{"model": "image denoising model", "crop_scale_min": 0.8, "translate": 0.06, "task": "denoising", "noise_std": 0.2, "arch": "unet", "norm": "batchnorm", "activation": "relu", "optimizer": "muon", "adamw_lr_other_params": 0.0029, "epochs": 13.2, "lr_schedule": "cosine", "adamw_weight_decay_other_params": 0}
Rows from block 9 of a small image denoising model, named by matrix and row number. Rows with one number belong to one channel. Each number is 128 + 32 x the weight over its row's rms, rounded and kept within 0 to 255. All counts start at 0. Numbers have three digits each.
After each channel's rows are labels from the 100 images, of 14848, where the channel reaches its highest value: "top examples" is what is common among them. Only what is clearly more common there than usual is listed. The data: small renderings of single solids in any pose.
# convs0: first 3x3 conv (model.decb.0.1.convs.0.weight, 128x128x3x3, each kernel summed), inputs 0-127
# convs1: second 3x3 conv (model.decb.0.1.convs.1.weight, 128x128x3x3, transposed, each kernel summed), outputs 0-127

convs0.56:074130143096099098143084113088121090102085135133185103134061149127139170108097140085139078148075106123146197135124128078110094118106086127114118125126121127120084161098127142135160111140098101127115134121122142115210148136186140127141085137255083125137128166149121207078155130137086146113164123085098163157175144136078120120120115114155120128128130036114150088116108113154113102114086
convs1.56:108118126147094080091143131181124186144074176177153164153126098111107195122133133100177157166121153200067150160118120178112089137135127160180169138166103132113103159063131170135128158108138137106097154137152118121077115125058224149103137138090095157122139155167083085162193156157164088108160135080167136074092117170136110167128119161144119133124146130137136177166116150153171124153153
top examples: bumpy ball; dotted

convs0.37:163130137164096139120126099078103148096131134121112136135115105138255118120153136144156148129112070062155160141073138102158164160055142149133126132065135123093141107178102118082139115144116112148166123132106112112162110134062159102115117158171091078122146125122159152073126138116140084117120151099065070132171127136095135156165103208156140143163176106135179119129173143085101118100081
convs1.37:120141086055142111097123175108111117156077128130147067165132121138156118139094153179175152051151108111119172151214128147065172127132120100144115146125134161119150088147088157114119162110128125106128141127061167166164116141055138092138135104118131164177139142082132113144134167112131105183096144151119106186124120137153209058108128134103169143095155138083137052089103147055134116128165
top examples: cube frame

convs0.107:168159143127094134108080110128153117087121130138093126131111136130083136146170124123083191152110058067167080105114158139112148200133099151103055127122112086078115098133111116113163174134146119151142154155100130106112070150186126099141100090106136076140133099151143132085137158134062124084144139107096070156150122134149115161158091183068121152153129129073180121210147144170098055071114
convs1.107:139142145123103140126084101118090027110165129130111107185081129133158126066186124167107115102122093163134150147134151175102110103167146138160150104081136148100099143093131124182069141101145116135165075128151167130144112096157135107173142178180090142172131164071159156076124166108171112153102105174142206124122090148118162099181136172130169108060200125096088174137136115154121118125094
top examples: plain; cog

convs0.126:097159132124126060086094115140121117140152046140134137160091138106155129145173107165112138074164123157093096134126146099115154159099062148091162170124127124121094121129154102087159129144109139122176150153102146122089124160028149107143077081087138123130136099103114157112201170165094119023074131141128098151144123140105137108116098072113109147100132094103134106185123208138052153142115
convs1.126:107110115126158132136099150111128144094153141185079154166183128147154164042103128129132166144125109148142165186117148109108095135136106075188147178139122185082160111141136149090196124081083147098144102120106127125146088132056111060121088168175155158076125066138141151107209064085132177122139086073114102091114159178123151132136113109144143165095140150111164120112088078130111126143115
top examples: plain; bumpy ball

convs0.83:097135131187123120109049087047125077136181125101084139143104123146120121123131141137111125151131122160181092124077132078158130114098180123153065146132133101104101085122071152110082161117113057145126141114118119134150134132215144129158144150095137128157135100144131098083113144093184185094121147097188122099225136132114098149141108165129132131114163219111112144153133103188113116109071
convs1.83:138179173153095159141136145129106164151125114096111105140112063124145126118193123132113065118054082074126145154128136089092181148189090117125118127157128106092084205128146095144096129135095103145140101145136148146090116166084130129138093127117081108164123108149081143170092146162102171141185131093102151138113166136160129186120148163128082207117131134011106164123125095095173156135090
top examples: red

convs0.52:147125127082140090106126076145118093145139108170128133118101135167199134144079126142112142125089115100148153131129134112089151119064089142109119134132141132056143116210139095133091085131086123135147118119113145120175088120000101130105221124133092088141129123166115077073154121154154093083092123119100089180125124128108153132100123100169128138109123116152085128047140173152109163130078
convs1.52:101140142150176106064144141133148103087155127129116153087141153094089123150103135120150140095129143126111164165184135131135137115131188093104107122053219130130193118125099132110130187168154119191122110164144155090147130070158128099118100090079177103141208078128096120159115109085132135096046148187160127109127142158133103115113054148087110094175151166118173151122161082099138106117169
top examples: plain

convs0.44:119156154103081038139127151151143144100107141159126074140156111098069125108121140109091142141165131138128127108146155107117146176081115141105083161093101110042155144124171121066117154129090137118151153144133123121140123146062154099096126117086070128147115129220133152097000163150162147118095122123155150141090075065096164119133156130075104134115132085082140116094092090120107141142124
convs1.44:163058088139168158138088156143167149135172069175137164092183178128111121134131121111096133073089166123142146128120110121173178109163180165146130097122155119101120099139051132129124124129120067145145134145144086124175076152124160125146143149112160175108160170136150121168137110057091116065126135153111156188135124066164062088059125139148123091120172113103082147088142115161149072166106
top examples: red

convs0.43:123125106144169171159174144129138173181117114116062171148143156116199102095127120172071101103145105069135079155105115150072107180122141121101134132152143106101107128121125153118156120122107145124171141103169134105180081131100133125130071100140156136127138129116171085112117144233139086122096136138058127100017157123135116082123124033123142105083134064140129102081105123142097137141122
convs1.43:106193117132093172095075118110140167122125107136187134096123133128053090141150122125143187136089133149132143122091148099104131145184086172182100114080137113092171128144111118162159170158138164091089194139147090148092157131072123120141152136116167099100126070137138117150120124119148114177123132117148092107168116135197153212137135128145143147088174172148119195164101219194171124120144
top examples: bumpy ball

convs0.51:103155147172129099114105141079105169124146114139181129168116132115194103123080150103137092211093129102160178104129165127042117118107070147155083086141140093144123060151163142118170149137119112159142155093049156114137113143177212112170144118117093162107127150152174189112145159122090133117121136090104137146104093131111149126130122116114127141060123113180174161188113135120124109048095
convs1.51:127184130103160165119166115164117070111114114196131129128084120129136183137153099130178120198149111093105089109163144100071161096128192111132116143164138138102092093097100125140131156125140114113135109092165115148098098085153115055159115124180095071098165134073102168091160092063154083109139163109151104131099133203150113137094053092135181129150100120187114157064130146096136127105163
top examples: plain; metallic; sphere

convs0.70:149169158137135110135156166108128137133146143151162142156108114114131154118111151156119157128129122123098084073117205067091145142170124182110080154124122089120134121113130068140163115172093180155130198159111122134130132178141106164177032119123121142141163123153130108090130216132053137125134134155070120138121171119078153140104062113152128139099143149083121147118161124110000138131122
convs1.70:125077103191102080104094181142154146102138132104148123110123122151108125172139129185146121161132157110118151157179096118159188142143139128153154090126124173111118153156147153137115191062142178122136096111160156120084165094109122107137140116090150175180035120119152145138142083135155134156131059143174116155109127183155123164151131113130140038068112115168171163096122135111075059193093
top examples: cube frame; red; spring

convs0.46:152215158126124108144120129103119137124137153143176126156102139121138141111121137127168115127128146123111073066126222069110147145147131188128068133122142110120115128130128095152161086189092172137114218155102141130116145202143111142158073120136119131130146126168150119104127210134053124112139160149077131147119157129101154141118056129132145184112128140089119141117171121097007153121127
convs1.46:111068118181106097104128166140141139072140140119159097118134122137155130181122129133165071163102136102129117184163088127161183126161144154150135100112128170107121143147155134166146203033112174190134096112171152108111145075148110138146154093092131201153052127119133143131148065106139138163158095118181134160115128199161153148153136127120150067076122100149141133128170143127078068170091
top examples: red

convs0.91:072156124056000130115135100150139124100119108087178109125102137149183113004097109158119164150099100103156150132125153123132136118107144128147120110133090110132138141097139108072115147106118147140126159118103146106151110160125154089123169157119105162123126100127177133097133161148132127118121126122112150102141127121000111154206149118164136118110122118098145122109138104097125121061124
convs1.91:109119137111171148152079109109008118201172134161122133110110105096162139081089145094105140116147130146163153102095116141148195154103095133132146143159102140118157139128079130080124118136121100126071154124141119186129096173099165171087144147132138132071093061155095113107173168077102127129105185103120155158094100107138179176068141171078127129095212107132124150087122133129143176143136
top examples: red

convs0.114:146149142159138113134191123132118114117108112119138145121140088139179122119106120154087154095124109094147037096138137128181109151120133132148151071126111092070125055070059127071139111132122140142084142076089131119151101142165107136081169160120065087135122092128154102039115134099096104079106140104064133093135219174139148117128108170143145136186148090120169080104111110120111125108194
convs1.114:134091100066128137142089082145142140129152129125158135116140100122117144160142197108139098082141107177059122164101164135106102124106141150140154077115086101130186129148120084128144138178142108155126056138160183105145166145109067203116140053156095168089094143108142154180100106106060118148071094161122146157138058144101126104147106092121071124096066124127127122188139124087167152178118
top examples: cube frame

convs0.32:122128131111133134114048127119112121099134143129188135104094144137201178115113114201115130220137091083164133115136131083061156137090097116196154111093131093078196142077124102065120131127122137126102120066165120135139091137055120142167198163122052152119095106156149117077169123098138131133068129137136079176124093113138110144113112146153115134150112147160081102071127133127104135123113
convs1.32:132140092183094119148133157169100117134142094087121157132132185101120180170134089162132100132080143131092114103142134178052155152057093084077119137130136151088137167140094173166131201131104111173127167099172092115122091121134105087214124093204110185102159127143136131157105130149126137079108188130140151086133122100162170122167108095201167094130137132120124093145170111106120141085170
top examples: spring

convs0.116:158131143143137098149144131097112142144119161170190130161122140122129164122138144121146105092119139131122087079118140086128142164139140208131057118120141106123122124141125101144164098215094192122134187164105139108118124169102129148153065098127124137150163110185126110094132214127023128138155131145071144117126152143108165140132045118130156191113117145079126150105163123114013135140118
convs1.116:126034092184133091126130149137143143106147119130164119131102133111129120140172090174181122121140165118123105161137077134149152150111128099106087092120146142108134178159109163110187117081099193056143071098123140141097156064115139071140173156137148138166033137116161137121141035113146110152124047130172094119112119171168129170160125111156094059102148129139163156081136133113119113118138
top examples: bumpy ball; red

convs0.15:109126125120129164128146108129104148113119096105147118131108120116174094114199119113114168203098196138113071142112137127166123136076154132170141120109145055103095112107085124105143130131122135156134130133093148135136136129119178131131114185248144064088126075150147127096084132121118082125077131134035127195144074104123122124151142157100129127186132175127040100096145153178142159159144
convs1.15:162119149159203122092075090138122111102146117126115112114055160131065112159076122157133093144115108126141147057107164054097120112149118139129181137104125121147110110128131144148132121115163125159076109141132137072221097189128081126120151145168128142108138107153124097124116107144097131120149088099202144115058108128140105155156104172217119130169099127132176090164044143109098141086090
top examples: bumpy ball; spring

convs0.45:106113138102137110122110155135133107146047136255118152120145217109094082148161150148156132155108090087115073141112122116141132132131153120129127116157117100080174117140157126129097131117081155118174114062136132126157232102165074104098166146189114136152122077124151120107164117122097167088138124157145145121149099159156182147129136123157115126186160134171141142123111070126141126077113
convs1.45:167171152149126147126084131142153126100095115104150078119158121176062155112181143072191151167118159138165157118093120173074138125112128102112168113107103133109177138131101163144124130189118185155109122103104107111128124158121134116157122082129086114185095153103113203211179138127155169141166151165208128097136177120131152157128146113098111136130095173184139104078073181082142115089081
top examples: spring

convs0.38:157133128118132118074054085108133129127132093109067109137084082150002112135137115076102060208133089090134117107146137108135122141056068122168092114157126126061148094103090117124189120118112150137078135135185085151148111133084132115111120128134089103119135122120096222098117134160163111127127128107109114140174146103106117129126181115135134125185121135115101170145124164124114076173118
convs1.38:129087090098140156100157083083148174111117104086136155118199119164177170159083154140153111164157180125129063130133148137118102177067040128150138151085091127100114109169070125090163136140116133114138208131069159084103121147136052115143177144101174121152142104134163080163128149115116122119121113166172112122110169120153176100147119135156099137138123128117142118160098055124122089048151
top examples: bumpy ball

convs0.40:040162148132145096140086091143114128120119128111113095120146115119161139131102127064093099075146097042131093092106185162131121128129162152136172134107170173105127117186158108145133068151086151117087161148122144128163117163109167112125143074157098130132137093145121064088098174157140102107115136144034128116125121113121121137140088098120115152084146174057198095142152131127021109122117
convs1.40:133083208106078099072139104066100140094119118106117113109150156109153076100126100108135138151109116116121150152088099144141168138134112126092098112149136176061088167080151157129173173055147157116083160106129168113083148120090166131106200102125128117138094139106152077115111115122061089113196096097124103080145122069191102162124193089163158168131134098165176140165149136120097112147115
top examples: spring

convs0.14:216112120114115165101146137119138155112105094104183106082097134126100088134084136144115126142125131111170164167103135101143137178075057130123124111149132141120170090088136167117079085139148090122140118148120137124098094116113073146118141173078041126140110086172146190096092114135087110123123135168075107070188091150161090147145148061151137118183169108071126136146108112136078113150042
convs1.14:172190101111096095157114139181134112108134114125159152146134105139107216088114114101132135179129194137111126148160141093118076112149128064165107165150205138056101083153134120125074125092073177093151088132157122124141153086121161142190103180105134133157119119121133080169110125126125163146182117043114148113125191137153133114056161119181094096137145154151158118156141086132098101107157
top examples: bumpy ball; cog

convs0.60:144136143079135056155081103102126193085128090119122164168128112103155116138035132130191154132088145135094179074101137108161118119114129128182068150075123112125116037137123154105136131119106147138084140137115140102114146138116094169099080141077101038125126115137104113131109137126085125157136142122193131152184192122105127141111129203094127131158145121131193121073091133153141118085175
convs1.60:132148107134188113166116092155132130137125123142140117059085051174094122136140129144098098107137153136110145160190136158064104092113162136115150191129113105164161121109094078159088062108155136120180091090106125136077108125156096154063139158084109142160131120148108159168120162126145157156078089133087121103077119125134127121112079134159156130200055122153093162060186154138101141175075
top examples: cube frame